From a checkpoint of a small masked spectrogram model: batches of 128.
Rows from block 5, named by matrix and row number. Rows with one number belong to one channel. Each number is 200 + 30 x the weight over its row's rms, rounded and kept within 0 to 999. All counts start at 0. After the name is the row's rms in percent of the matrix's.
# convs0: first 3x3 conv, stride 2 (model.blocks.5.convs.0.weight, 80x48x3x3), inputs 35-41, a 3x3 kernel for each
# convs1: second 3x3 conv (model.blocks.5.convs.1.weight, 80x80x3x3, transposed), outputs 35-41, a 3x3 kernel for each
convs0.6,094,118,126,114,214,222,221,185,141,181,169,161,165,193,253,207,160,191,216,136,135,191,214,247,228,227,196,208,201,165,191,225,181,248,173,169,180,201,260,207,212,249,209,147,178,208,214,209,183,193,124,154,211,249,225,192,143,171,173,236,186,141,132,221
convs0.7,101,246,203,198,195,240,127,237,140,201,188,220,244,207,204,213,177,220,242,189,186,224,236,214,166,221,184,181,185,159,129,200,164,170,176,182,182,232,166,212,220,198,223,208,199,254,168,168,127,238,201,152,255,208,204,225,186,128,235,165,166,194,214,175
convs0.8,087,202,187,182,244,219,233,220,239,244,203,156,201,226,164,183,201,219,213,248,186,244,166,247,169,188,156,217,200,249,197,193,178,171,213,226,202,213,194,210,238,203,212,152,84,163,244,213,212,164,140,147,180,206,204,203,261,195,207,120,228,200,151,209
convs0.9,109,182,117,216,185,182,186,231,187,228,175,151,174,193,218,240,225,224,196,199,263,224,211,206,138,196,184,196,210,198,184,185,198,213,222,218,195,203,202,200,255,185,221,185,174,189,229,244,259,196,147,140,189,192,222,192,205,227,195,202,224,175,188,155
convs0.10,104,204,199,178,205,202,210,191,180,188,216,210,161,191,222,131,194,174,302,197,218,213,223,176,99,180,213,212,210,194,235,189,166,303,213,169,149,228,231,146,174,200,233,205,165,170,206,207,209,194,206,131,191,192,244,214,169,183,206,184,122,167,230,262
convs0.11,105,181,169,179,211,230,217,215,191,176,190,187,203,191,162,214,205,241,197,197,178,158,222,187,221,192,179,151,216,189,233,208,177,220,215,214,209,203,228,187,225,195,195,242,188,193,172,142,158,228,192,199,177,182,197,186,217,210,210,205,194,217,154,170
convs0.12,093,143,211,226,255,278,210,207,144,187,187,184,185,180,180,177,175,216,239,231,187,218,176,221,267,145,96,151,228,191,240,280,229,184,194,211,202,198,194,234,199,158,200,202,178,178,199,160,180,160,196,177,277,165,212,187,281,199,187,205,229,193,211,235
convs0.13,103,201,251,259,227,183,262,193,179,177,207,165,173,189,221,261,174,199,186,215,232,172,208,229,182,172,214,332,174,217,223,177,194,208,218,161,188,181,164,183,200,227,179,163,229,206,204,234,186,215,154,206,193,191,160,193,223,216,197,156,194,164,201,197
convs0.14,100,225,231,181,239,212,159,219,180,217,206,144,277,204,168,255,206,174,270,239,168,246,187,212,232,210,149,185,209,183,202,203,168,230,208,196,197,204,183,176,215,186,192,198,181,209,170,214,258,209,198,216,216,184,159,216,277,205,201,291,181,178,188,218
convs0.15,097,196,207,233,204,149,204,161,197,222,192,140,156,220,201,176,169,220,204,197,208,237,150,181,195,168,150,194,207,171,208,224,176,189,176,157,219,203,224,204,203,142,190,182,185,209,192,187,172,185,192,186,202,166,203,242,184,164,199,197,212,244,198,226
convs0.16,096,211,131,210,202,247,222,201,207,180,190,291,183,204,191,161,228,245,230,220,230,155,212,177,163,173,235,181,179,179,142,184,221,166,215,187,135,209,200,235,183,204,196,198,211,277,178,180,155,245,186,161,188,224,98,160,200,285,231,192,244,221,223,189
convs0.17,092,258,238,223,155,141,207,198,261,194,231,272,246,197,199,162,239,245,204,131,184,208,222,174,143,250,274,203,159,147,190,260,194,145,212,200,203,182,155,205,175,157,225,170,155,184,178,133,219,177,220,224,191,181,199,221,169,211,176,205,169,218,199,199
convs0.18,094,186,220,210,203,178,224,222,222,213,154,217,163,236,169,182,220,230,189,158,183,200,203,257,162,241,196,184,239,189,235,176,249,204,194,200,235,181,232,229,201,210,213,196,197,229,190,211,210,212,221,226,202,202,157,188,159,222,206,214,207,163,227,196
convs0.19,110,206,174,193,198,236,189,212,191,215,183,128,198,206,208,208,196,198,215,222,179,181,207,213,163,200,227,172,223,211,169,197,187,198,199,182,233,196,181,210,223,171,229,187,217,196,228,166,247,180,195,178,205,247,130,212,181,162,218,200,202,171,242,256
convs0.20,086,231,174,226,204,171,238,181,202,228,204,228,275,191,217,279,202,194,224,202,191,259,219,200,281,191,232,234,204,206,199,153,189,214,211,221,161,183,225,175,179,200,199,198,198,163,213,204,191,185,226,161,181,183,176,182,249,193,162,212,213,200,185,202
convs0.21,099,195,179,263,192,159,180,270,149,147,175,242,200,206,229,184,197,182,177,225,182,175,207,258,152,163,198,168,205,210,159,209,192,147,168,146,151,216,196,203,196,158,202,201,188,188,249,153,232,219,213,204,203,231,209,241,273,124,249,200,113,191,270,162
convs0.22,106,214,174,206,199,216,212,202,134,222,203,284,220,203,220,184,199,134,198,200,289,208,205,218,222,229,155,232,243,229,202,190,172,219,197,189,214,223,134,207,189,131,220,230,186,228,226,230,238,210,176,222,203,181,195,154,233,226,216,157,192,189,165,198
convs0.23,102,204,185,184,231,189,218,194,225,265,177,243,193,152,204,183,216,184,215,195,171,191,225,212,249,207,234,217,165,178,206,174,149,208,191,171,158,235,248,198,209,190,228,227,201,194,135,107,230,202,161,206,172,143,185,158,180,180,194,202,211,190,182,193
convs0.24,106,171,208,202,183,151,222,169,208,221,158,132,224,198,214,155,206,174,232,193,166,177,222,193,205,180,274,207,207,184,182,246,241,176,209,158,230,170,218,195,175,174,195,172,141,237,213,170,231,148,160,178,214,174,182,205,215,183,173,204,196,186,206,199
convs0.25,104,216,187,209,162,224,209,184,225,194,141,191,206,142,112,188,195,114,206,219,207,207,226,232,255,213,277,206,186,204,200,178,211,207,163,218,214,165,214,224,159,220,217,167,203,193,220,208,246,239,197,127,211,264,173,199,198,176,175,242,206,230,209,212
convs0.26,095,187,239,190,202,207,207,187,208,168,195,160,191,194,199,144,199,229,204,189,192,278,232,165,182,216,249,195,202,177,158,204,175,217,182,192,168,172,226,231,219,256,185,212,301,188,216,195,249,182,188,228,213,257,251,224,214,105,233,235,208,171,132,174
convs0.27,082,221,203,186,217,183,176,224,197,178,189,244,167,259,211,145,207,211,180,213,194,154,187,175,223,225,204,172,184,158,160,194,234,251,190,186,242,196,203,200,204,149,240,225,214,247,208,229,202,197,186,247,235,140,175,191,188,235,230,247,233,179,225,280
convs0.28,092,161,146,216,239,208,208,223,200,232,168,157,222,185,189,182,215,210,208,205,239,205,188,142,178,179,218,190,208,191,231,235,233,180,181,208,200,251,247,181,198,229,191,204,203,203,208,229,210,201,170,181,169,120,183,189,211,139,200,229,206,215,189,223
convs0.29,097,206,238,160,222,196,203,226,222,134,236,189,167,195,168,192,171,238,156,206,265,177,203,159,199,176,232,144,177,210,178,228,209,122,173,202,188,172,192,225,189,200,192,192,190,246,221,164,206,168,207,176,251,175,221,167,175,231,204,193,190,169,224,257
convs0.30,105,176,173,195,198,178,208,180,224,202,158,200,211,178,206,191,194,249,210,183,252,199,124,206,211,194,201,213,239,197,198,167,183,211,180,189,206,154,206,194,141,208,204,188,165,191,231,288,204,185,181,207,197,209,215,280,215,213,255,232,197,124,232,221
convs0.31,099,229,210,213,182,126,195,213,173,208,194,177,169,176,109,169,180,233,297,181,191,194,205,133,192,194,170,245,205,152,186,194,156,206,203,156,200,255,204,183,142,202,215,154,215,211,224,173,163,212,220,172,202,215,152,200,136,206,229,193,222,175,285,173
convs0.32,101,196,217,183,185,170,231,184,169,252,252,202,141,173,211,214,220,208,199,197,196,201,224,176,211,173,186,189,206,143,201,219,154,207,197,173,195,177,184,195,222,155,146,232,183,178,163,184,215,199,200,187,224,292,158,138,179,215,145,171,181,250,215,161
convs0.33,112,185,168,204,199,191,210,224,208,207,192,213,211,167,197,205,203,198,201,182,216,185,192,150,192,202,198,175,170,192,204,174,220,197,211,239,221,160,183,184,192,189,220,200,212,201,190,224,226,177,200,177,218,147,223,210,193,196,212,202,202,201,192,191
convs0.34,097,241,159,207,194,166,140,212,183,192,200,206,239,177,214,252,235,186,234,184,198,233,221,193,267,186,222,244,207,214,231,202,196,233,239,214,233,190,211,160,188,215,212,152,255,202,170,230,195,159,171,195,206,249,222,182,143,185,221,187,246,246,129,198
convs0.35,096,184,204,185,160,177,213,220,224,221,209,227,172,162,212,223,198,203,250,243,234,192,170,199,151,195,182,220,176,264,248,222,251,238,192,175,164,227,271,191,207,234,132,185,179,183,216,223,190,245,242,157,230,215,152,202,191,224,200,179,149,152,153,189
convs0.36,101,182,187,205,155,248,189,204,209,197,273,139,194,305,164,200,198,205,181,224,215,199,277,174,207,254,162,204,184,180,239,240,205,217,225,149,223,208,207,203,193,227,188,221,247,202,199,289,188,188,135,192,164,179,216,233,188,180,216,269,188,168,171,187
convs0.37,099,212,203,195,155,103,211,183,271,242,183,208,189,199,224,248,199,200,183,209,220,188,194,193,195,192,247,220,204,193,178,171,196,208,229,255,207,248,238,233,175,191,175,278,221,215,195,164,183,203,185,203,182,188,165,202,202,198,178,174,211,216,246,194
convs0.38,097,181,189,170,176,175,189,240,218,249,209,210,195,173,163,175,187,210,234,188,256,217,229,187,260,196,218,196,203,204,214,117,166,185,232,194,221,184,199,194,243,175,198,163,173,164,241,144,137,192,152,154,208,209,180,179,175,217,181,256,175,249,212,234
convs0.39,100,177,151,149,185,209,243,209,256,275,159,169,210,226,222,199,178,173,198,222,227,199,180,176,167,209,163,202,160,254,275,215,207,279,203,179,122,206,208,197,181,208,220,155,150,163,227,214,221,199,146,124,192,188,173,159,164,193,195,222,207,198,229,186
convs0.40,105,167,183,166,219,161,190,184,195,219,177,175,136,166,194,238,165,222,197,194,256,227,202,221,214,199,137,199,201,250,206,194,208,189,183,168,213,183,146,181,192,229,183,231,228,142,221,163,164,204,154,217,173,153,199,131,226,195,126,180,197,203,234,219
convs0.41,092,201,198,205,181,199,130,224,197,162,219,188,176,233,173,237,174,220,241,170,162,234,202,189,201,219,185,238,211,204,189,187,202,183,184,201,195,200,226,169,188,225,155,190,197,216,228,193,200,225,191,253,195,154,329,202,126,242,198,167,227,219,274,117
convs0.42,105,208,188,209,193,184,160,216,171,183,131,241,229,175,248,203,168,267,207,177,182,189,217,269,179,190,222,241,187,163,184,183,191,182,186,204,202,221,158,208,174,170,186,208,159,174,170,175,188,202,251,198,203,222,228,254,281,216,248,205,195,253,239,207
convs0.43,095,191,174,185,211,210,166,225,165,211,214,190,134,183,173,107,203,200,154,211,182,269,175,194,335,209,238,257,188,203,194,170,211,215,211,200,222,189,160,274,198,192,218,194,182,188,200,209,190,201,199,235,190,217,208,191,133,140,187,193,244,238,251,217
convs0.44,111,232,186,218,182,156,200,172,183,178,204,179,202,209,142,237,192,239,159,189,212,185,224,186,215,187,223,235,221,161,223,190,235,140,206,242,161,162,232,230,193,221,217,212,189,209,205,209,197,215,239,210,201,272,244,207,61,202,171,148,191,153,254,238
convs0.45,119,173,146,180,207,204,173,186,184,165,182,161,183,189,177,212,188,184,197,201,216,205,192,142,206,199,193,179,199,171,180,205,238,204,177,177,172,216,234,207,179,203,193,196,179,187,171,149,171,226,224,226,183,168,196,171,211,199,221,191,212,193,196,198
convs0.46,104,193,209,204,216,176,192,222,216,188,202,196,207,197,201,204,206,198,205,219,133,204,187,238,236,209,277,208,198,231,253,192,242,222,216,238,183,191,155,159,201,157,233,179,237,168,206,200,148,202,238,223,204,201,151,234,275,185,232,236,211,221,197,197
convs0.47,106,181,157,152,227,205,225,214,225,196,199,187,202,200,196,168,201,206,186,203,173,186,220,213,212,199,194,170,175,191,175,189,215,210,168,197,207,157,129,151,180,167,199,216,219,217,185,182,159,234,183,210,220,176,199,247,188,178,180,183,209,176,244,219
convs0.48,108,192,160,177,211,254,194,180,174,229,213,224,202,169,208,223,183,183,204,188,200,182,161,140,194,155,157,172,202,194,224,220,211,204,226,231,205,253,229,196,202,223,185,187,160,180,200,172,179,190,198,234,192,139,223,201,192,205,200,220,197,165,180,206
convs0.49,088,230,192,134,220,215,171,184,211,131,176,172,173,182,161,180,172,167,195,190,242,260,180,164,198,223,147,143,238,239,138,207,200,195,211,254,229,182,179,232,235,200,196,190,150,226,199,180,164,178,188,150,194,173,164,202,250,169,206,176,207,262,293,242
convs0.50,089,182,222,202,245,207,173,213,235,188,175,220,186,170,201,175,143,142,233,197,186,218,164,174,232,188,248,172,210,180,217,171,209,202,232,236,281,240,202,192,184,188,203,209,180,204,209,166,191,226,214,186,165,142,213,183,225,195,206,246,195,178,168,209
convs0.51,085,143,173,190,175,185,173,198,131,173,217,169,146,162,203,204,216,222,229,238,182,213,185,172,206,155,181,192,183,184,173,185,175,141,180,140,175,175,171,152,147,198,187,257,197,262,184,187,217,236,203,193,246,278,202,203,207,189,196,115,158,185,168,200
convs0.52,093,208,223,270,202,195,309,199,188,185,214,155,175,167,201,216,188,216,186,204,197,223,194,179,246,196,171,189,192,196,192,221,196,124,197,236,180,201,189,207,189,188,155,200,239,202,195,228,222,186,149,153,232,186,193,212,196,234,215,156,200,213,175,196
convs0.53,103,206,212,190,194,206,190,179,189,172,193,179,203,194,190,175,209,197,222,242,194,225,212,184,214,174,142,162,165,241,151,193,174,163,202,180,184,217,228,192,202,207,154,169,220,176,210,228,233,186,175,214,170,198,231,210,192,191,209,151,171,174,87,237
convs0.54,094,219,169,192,210,205,217,206,256,178,201,137,163,221,221,196,184,248,231,210,233,191,187,165,181,205,189,227,185,182,220,239,248,240,164,156,205,167,234,227,138,172,167,238,170,215,216,245,199,181,202,172,219,150,138,136,227,180,226,266,222,214,258,225
convs0.55,101,179,213,200,212,233,162,189,197,98,188,189,168,169,230,190,187,204,207,197,175,225,169,218,184,179,230,203,223,206,144,214,185,92,211,234,235,200,206,170,185,183,172,188,169,173,194,154,213,219,212,172,217,231,227,167,221,165,230,203,221,205,215,224
convs0.56,085,217,224,282,210,159,285,164,206,191,193,236,191,200,196,169,186,175,160,168,176,215,196,235,334,201,218,276,198,165,169,220,217,159,218,196,181,234,196,204,204,182,191,219,167,185,183,193,146,184,155,192,198,204,219,214,204,208,233,205,170,174,190,229
convs0.57,091,184,140,244,195,218,221,211,185,190,120,204,222,232,186,204,236,219,207,225,229,216,149,140,209,202,218,198,191,169,195,253,258,175,177,197,199,232,250,190,226,222,179,217,177,195,195,193,186,168,177,182,185,125,240,144,197,226,163,272,231,229,209,233
convs0.58,085,237,230,209,197,211,221,260,207,228,206,198,198,144,181,228,185,263,208,190,211,183,202,218,195,228,179,223,165,228,210,226,235,168,200,205,165,194,230,187,209,276,205,228,219,191,186,227,209,183,143,158,173,206,196,150,138,218,200,197,195,177,205,174
convs1.6,096,224,209,242,193,151,160,205,258,202,222,198,164,205,221,228,199,210,184,263,155,201,185,215,199,201,236,190,205,172,168,218,235,286,211,221,178,173,223,256,165,173,219,228,203,158,215,186,242,140,189,204,219,165,232,163,211,171,169,178,250,206,157,158
convs1.7,092,222,218,182,203,147,174,189,175,158,173,219,171,176,181,208,171,189,231,190,190,177,197,267,189,202,250,226,210,228,190,196,189,178,168,249,189,150,205,163,212,303,190,188,288,225,163,209,167,244,189,186,212,197,207,218,223,168,217,235,188,223,190,187
convs1.8,086,222,280,157,197,160,240,203,200,183,219,229,186,344,178,129,221,212,191,261,284,193,191,130,261,209,185,186,249,289,179,187,210,231,183,215,163,210,179,221,177,267,197,183,166,201,195,217,203,158,151,149,193,181,234,212,182,216,150,186,208,194,218,181
convs1.9,108,184,206,188,233,264,178,207,196,204,217,210,202,190,202,210,178,210,213,192,184,169,229,191,223,202,237,175,196,199,213,210,203,192,176,112,194,191,213,203,238,213,201,217,226,200,218,196,229,198,161,208,212,167,202,209,269,178,218,116,219,206,141,168
convs1.10,099,259,162,199,180,212,181,183,234,180,217,193,206,185,229,171,213,193,167,181,227,203,180,231,174,188,163,190,211,163,181,186,169,204,226,192,195,199,168,176,164,87,236,207,209,206,206,208,176,187,172,190,168,189,183,234,187,198,171,223,175,206,200,195
convs1.11,105,185,221,215,185,238,206,189,289,189,193,211,184,190,184,200,190,211,188,183,200,202,198,195,203,216,228,230,191,240,243,199,203,208,211,196,210,207,168,174,188,171,204,192,257,200,207,190,228,213,198,168,194,188,196,167,219,182,190,176,227,204,186,180
convs1.12,097,220,229,234,194,234,165,179,241,192,245,154,177,186,193,249,234,190,180,174,211,230,198,126,223,195,240,197,197,243,155,239,189,257,157,188,201,207,189,208,225,194,166,200,178,208,217,209,198,216,191,181,188,193,195,184,189,202,217,132,207,241,277,171
convs1.13,105,199,240,224,226,138,201,193,228,220,152,231,221,168,163,219,199,200,215,158,203,194,228,202,160,212,142,189,223,193,179,225,200,196,185,200,219,194,181,196,249,237,216,235,193,233,227,204,199,184,177,232,230,189,207,157,173,213,159,211,223,205,199,210
convs1.14,102,235,186,190,233,205,225,184,167,225,188,208,213,206,201,202,170,190,212,167,204,212,155,248,179,208,146,240,175,179,220,195,262,218,218,182,164,188,202,201,170,213,197,159,188,182,183,284,217,170,198,230,204,205,204,186,169,213,169,185,193,209,169,203
convs1.15,105,216,115,198,167,146,189,172,133,192,181,201,220,188,206,186,198,226,211,194,158,198,173,182,231,204,242,198,207,173,196,190,214,179,208,168,216,202,192,175,202,209,210,202,147,219,199,203,186,234,245,209,199,244,214,179,200,176,185,225,210,195,214,201
convs1.16,103,196,221,191,198,240,198,191,172,223,223,167,216,237,192,154,207,182,208,221,219,219,185,95,231,201,224,222,176,173,189,164,210,218,219,207,208,191,254,198,247,206,191,188,233,171,193,187,177,206,168,225,218,184,219,211,201,216,209,183,208,193,143,177
convs1.17,098,223,255,234,202,227,232,204,171,206,208,199,204,221,219,136,215,195,218,196,237,185,223,260,211,178,89,202,218,232,207,221,215,202,210,302,195,161,230,234,210,220,183,235,122,211,203,210,193,183,162,215,195,232,196,217,167,196,191,277,219,189,47,174
convs1.18,093,195,221,184,226,208,239,183,227,222,185,217,180,192,218,222,229,187,203,214,198,214,172,202,254,231,247,168,195,169,208,188,184,203,199,273,196,227,199,175,197,225,181,215,172,177,190,232,188,171,199,216,175,189,197,247,210,244,239,156,168,208,199,220
convs1.19,115,195,165,193,212,199,198,192,280,180,189,195,205,189,205,222,193,216,209,198,170,205,188,214,202,211,264,206,186,206,167,213,204,185,189,197,201,220,200,178,200,296,203,222,200,206,205,204,202,237,179,207,200,231,205,184,185,185,208,237,192,170,180,201
convs1.20,098,223,241,218,188,221,205,202,194,210,197,214,181,244,175,159,233,189,202,230,239,209,191,218,230,144,199,194,195,201,203,152,200,180,197,211,220,198,137,194,194,254,185,206,218,209,223,224,180,169,189,194,203,216,185,202,204,211,200,246,165,206,203,188
convs1.21,100,168,247,205,190,204,161,182,232,190,198,208,217,229,203,198,198,215,199,217,223,198,170,230,200,225,254,224,215,207,173,154,218,210,218,236,189,236,245,226,210,199,207,210,131,202,217,160,177,226,192,207,190,209,200,224,169,194,196,140,190,207,190,194
convs1.22,105,201,295,193,214,147,200,212,177,200,205,194,208,208,233,192,211,178,193,184,171,215,171,208,197,195,137,221,214,185,216,214,189,178,173,177,208,211,165,199,249,224,187,194,219,194,184,150,165,182,189,194,179,221,207,214,154,188,224,201,231,204,142,172
convs1.23,103,177,259,230,204,213,164,214,220,218,187,196,223,169,207,222,194,196,212,178,216,209,215,197,222,226,242,217,170,197,190,190,166,176,172,192,188,196,128,208,230,260,192,186,214,229,181,267,213,216,257,249,200,241,182,261,128,239,189,266,178,185,227,198
convs1.24,103,193,223,199,188,181,173,232,185,196,203,183,208,208,181,221,201,192,203,205,174,212,208,221,227,201,211,202,186,202,185,179,235,200,205,256,196,218,190,223,179,196,202,200,198,203,168,201,160,216,199,213,179,203,209,179,208,206,212,65,148,221,244,213
convs1.25,091,177,199,216,216,220,183,176,230,203,203,212,199,193,203,204,196,197,184,205,185,217,201,213,223,198,206,186,208,241,214,224,200,185,184,199,231,181,216,198,193,186,183,211,202,223,193,77,200,198,109,206,191,117,189,188,188,210,197,161,196,213,159,173
convs1.26,093,220,205,202,173,262,183,198,181,207,174,198,188,163,230,251,193,178,192,193,184,207,241,232,195,230,189,207,198,186,189,183,160,169,164,163,187,209,248,242,220,153,209,209,211,182,180,223,179,261,216,225,211,190,216,223,132,175,220,212,230,198,126,185
convs1.27,083,234,233,203,141,148,204,233,222,204,204,164,184,138,184,271,195,221,194,184,117,190,225,230,228,242,295,185,137,159,180,238,178,178,189,203,182,217,260,201,164,139,213,211,131,180,180,184,188,221,226,247,208,174,195,181,179,186,204,149,222,194,198,192
convs1.28,107,199,222,201,213,146,149,186,116,223,203,201,188,250,194,176,194,197,213,199,225,241,217,243,195,218,196,215,204,179,218,199,237,200,216,200,226,213,198,168,196,196,214,204,247,189,193,167,194,186,205,232,145,267,159,213,185,195,202,126,206,198,141,178
convs1.29,095,187,161,234,225,183,213,192,163,196,192,235,210,195,172,225,220,178,213,199,236,186,215,231,180,182,268,225,196,189,193,188,185,161,172,234,170,186,270,194,177,190,185,193,226,208,206,317,212,169,299,241,219,238,192,199,204,186,220,135,203,179,204,185
convs1.30,098,202,161,201,180,223,172,190,155,183,209,204,209,182,196,162,208,234,189,176,237,191,195,224,222,180,203,192,201,186,190,164,240,171,227,183,208,217,113,226,209,138,250,180,198,172,202,138,195,206,182,160,234,111,197,194,281,181,169,332,211,216,165,181
convs1.31,091,254,242,176,191,186,205,197,152,146,212,203,201,236,192,133,202,211,176,216,243,208,229,204,234,201,155,170,233,180,170,219,140,244,153,163,192,226,222,203,235,195,180,180,120,186,217,170,201,206,211,190,199,152,188,224,200,203,194,279,196,174,220,167
convs1.32,101,168,106,182,192,172,210,192,162,216,167,206,203,210,189,211,181,204,175,184,215,149,194,188,168,227,270,193,205,203,215,161,208,198,197,296,156,177,228,210,216,134,266,179,240,243,225,182,208,223,203,235,197,179,185,224,210,228,210,201,219,213,240,212
convs1.33,120,190,179,209,218,162,209,210,241,196,213,223,193,223,181,229,192,218,190,195,199,209,172,255,185,180,211,215,198,193,180,188,219,192,202,268,202,196,212,191,206,184,223,226,164,179,176,184,195,210,202,228,206,215,222,206,158,214,188,189,168,185,235,183
convs1.34,100,198,242,190,177,225,186,230,206,203,204,191,228,174,215,191,185,216,197,226,180,203,182,196,201,169,190,215,215,172,190,212,207,185,175,189,193,206,201,230,186,191,200,206,162,164,180,191,197,228,200,168,201,147,200,194,177,198,193,157,203,163,174,198
convs1.35,087,200,175,228,200,242,205,205,241,170,234,188,191,209,195,185,234,185,210,224,262,183,208,202,210,197,278,207,170,176,200,202,216,199,170,229,164,187,177,237,218,157,196,191,170,205,171,182,208,194,179,201,180,168,198,216,223,181,169,242,197,238,189,221
convs1.36,099,168,223,171,237,231,182,226,229,227,237,210,192,200,224,220,216,178,209,197,203,222,198,197,208,234,203,183,192,219,187,193,178,179,175,194,211,228,238,155,206,208,194,198,206,187,210,159,197,183,68,221,185,193,234,205,209,199,213,244,240,187,165,136
convs1.37,101,235,193,221,189,314,248,189,242,172,200,220,188,206,181,193,208,183,199,205,265,194,218,230,181,166,208,208,177,209,212,209,256,240,228,204,229,181,207,214,240,170,211,214,209,208,198,182,195,196,171,197,184,180,184,217,174,220,202,290,185,197,232,190
convs1.38,102,182,171,182,212,209,229,229,275,198,230,200,204,207,238,198,201,221,214,190,201,209,195,206,217,241,217,157,233,190,224,183,232,193,170,222,237,196,224,223,203,198,227,189,159,207,198,216,163,211,222,231,172,199,176,182,229,223,149,208,217,203,83,180
convs1.39,101,176,227,222,186,222,230,171,191,205,218,198,174,188,216,232,228,190,201,185,213,190,175,194,207,263,136,215,211,206,210,214,251,225,236,232,206,182,168,220,218,142,170,166,214,197,217,247,219,214,236,225,199,133,178,223,173,188,236,259,231,191,199,238
convs1.40,111,195,152,199,178,210,198,230,248,231,185,187,219,225,166,207,232,195,218,190,281,187,245,247,210,187,156,173,227,266,193,203,280,214,223,215,175,225,218,226,194,212,202,182,192,190,205,212,179,214,142,190,152,184,211,225,217,217,149,69,177,171,198,186
convs1.41,088,241,183,225,197,182,168,217,193,185,208,189,205,232,185,200,182,231,194,209,155,206,193,217,214,198,205,192,198,194,240,231,201,192,183,211,192,189,182,216,169,179,181,203,179,202,224,210,183,232,193,215,182,205,175,179,223,224,234,208,211,192,198,192
convs1.42,105,223,253,220,196,200,227,200,223,199,217,195,184,174,183,169,213,175,233,194,248,197,168,157,177,222,204,193,173,177,200,214,240,211,228,158,222,172,219,186,196,205,207,200,177,190,188,163,216,154,186,194,196,222,192,203,199,210,198,166,205,207,189,212
convs1.43,093,223,209,204,210,177,192,220,151,205,191,220,185,180,211,206,217,188,200,183,183,189,220,198,197,233,199,206,153,196,183,209,179,207,204,213,194,182,147,193,193,163,220,143,223,179,195,245,214,162,238,204,191,210,194,171,232,214,167,250,212,199,185,189
convs1.44,093,163,250,198,236,194,190,139,226,178,190,187,174,198,168,231,208,181,215,196,197,194,211,212,207,187,232,175,178,178,205,196,220,180,211,204,225,207,131,219,178,211,213,196,198,208,214,143,177,225,201,219,236,141,199,139,255,204,257,199,217,182,245,206
convs1.45,117,202,222,166,200,155,220,192,147,212,212,210,203,216,223,199,185,218,191,197,223,200,212,157,202,197,237,225,206,214,205,224,220,216,162,188,205,209,220,189,196,190,191,197,237,219,189,187,208,196,214,206,195,196,196,212,233,211,201,217,169,207,187,215
convs1.46,111,200,245,199,187,231,147,217,182,243,191,217,189,170,229,229,194,204,230,201,159,190,211,201,216,208,157,234,200,131,167,177,237,177,234,186,188,184,234,213,212,186,173,203,146,197,183,223,190,219,189,208,218,209,215,211,249,194,227,231,245,203,220,209
convs1.47,109,201,182,219,200,233,206,189,223,212,190,202,194,205,206,220,221,184,184,188,230,188,197,200,200,200,159,179,215,203,179,243,233,215,220,230,215,168,200,179,210,178,212,190,261,198,185,183,223,179,160,205,189,183,196,236,218,168,189,282,193,258,233,221
convs1.48,110,186,207,146,211,168,190,170,228,234,188,192,215,203,216,196,216,218,194,193,227,196,206,204,199,199,217,235,206,200,172,199,230,217,200,216,187,207,202,198,206,225,213,221,190,204,186,227,147,207,209,189,199,191,191,180,196,205,229,218,201,201,195,211
convs1.49,097,206,203,224,175,262,175,162,193,164,201,139,195,166,174,260,178,186,186,206,215,230,161,204,186,205,212,244,251,199,173,200,212,216,237,191,218,159,189,185,202,171,198,197,269,192,228,199,168,203,172,182,192,156,183,164,194,224,208,136,232,148,222,227
convs1.50,099,197,191,188,202,150,161,217,195,201,225,189,193,221,216,208,194,172,208,208,244,228,179,170,193,207,184,224,207,216,214,211,248,187,213,181,190,227,198,218,191,216,205,195,151,211,209,176,226,158,189,175,208,164,192,191,219,197,231,194,238,204,183,224
convs1.51,095,171,228,191,232,206,174,206,205,216,191,202,194,204,189,193,173,184,191,189,206,204,170,143,153,179,142,176,210,188,233,168,161,167,200,112,228,179,154,175,244,239,222,188,210,228,188,192,236,181,156,189,232,231,204,211,293,197,231,230,193,208,203,230
convs1.52,096,179,174,159,175,254,225,218,169,189,201,186,207,218,207,191,215,198,195,244,231,192,214,169,205,162,247,223,215,242,171,201,217,225,197,205,204,183,154,192,167,210,180,217,179,170,142,221,215,186,243,155,214,224,152,193,238,214,185,233,145,187,200,210
convs1.53,099,144,205,205,258,237,233,234,215,212,218,221,186,199,200,185,186,198,220,162,178,186,201,214,203,187,225,196,189,142,201,199,173,189,148,197,188,220,228,231,190,134,205,170,164,208,201,232,208,155,229,192,163,239,232,235,219,194,175,252,198,258,196,201
convs1.54,101,206,122,228,194,244,182,222,155,213,189,201,224,247,186,185,207,192,232,201,123,219,220,201,218,181,199,202,186,186,196,197,175,199,197,149,243,192,218,151,206,214,185,217,168,175,183,177,195,244,209,185,214,227,204,174,205,194,202,135,187,183,141,207
convs1.55,101,180,268,196,207,206,201,192,234,201,221,192,192,226,190,188,159,183,239,208,167,199,178,191,194,149,167,157,196,229,213,179,255,199,184,236,185,186,229,208,176,169,110,261,130,201,217,207,179,190,223,209,200,182,230,223,239,174,234,178,190,190,263,181
convs1.56,091,193,253,245,185,180,213,172,176,194,217,185,187,233,219,218,205,199,196,192,278,225,176,199,224,205,192,171,218,220,230,196,211,201,176,193,184,227,172,168,201,233,185,210,192,164,184,187,207,178,196,192,186,237,213,204,150,175,179,184,186,220,190,228
convs1.57,103,208,246,236,207,210,211,209,219,203,188,201,199,203,199,215,179,187,182,207,212,171,180,160,167,185,209,216,181,151,197,270,246,231,209,220,237,193,221,187,230,178,241,202,191,183,186,232,226,192,134,187,217,233,241,215,262,149,241,107,219,179,175,248
convs1.58,076,197,144,215,200,171,211,204,178,222,183,210,173,146,171,229,217,185,204,191,168,172,235,226,169,212,302,175,235,92,204,230,229,214,181,236,173,220,230,136,175,272,270,217,214,199,212,234,194,182,174,254,206,186,242,183,244,184,195,88,220,225,266,188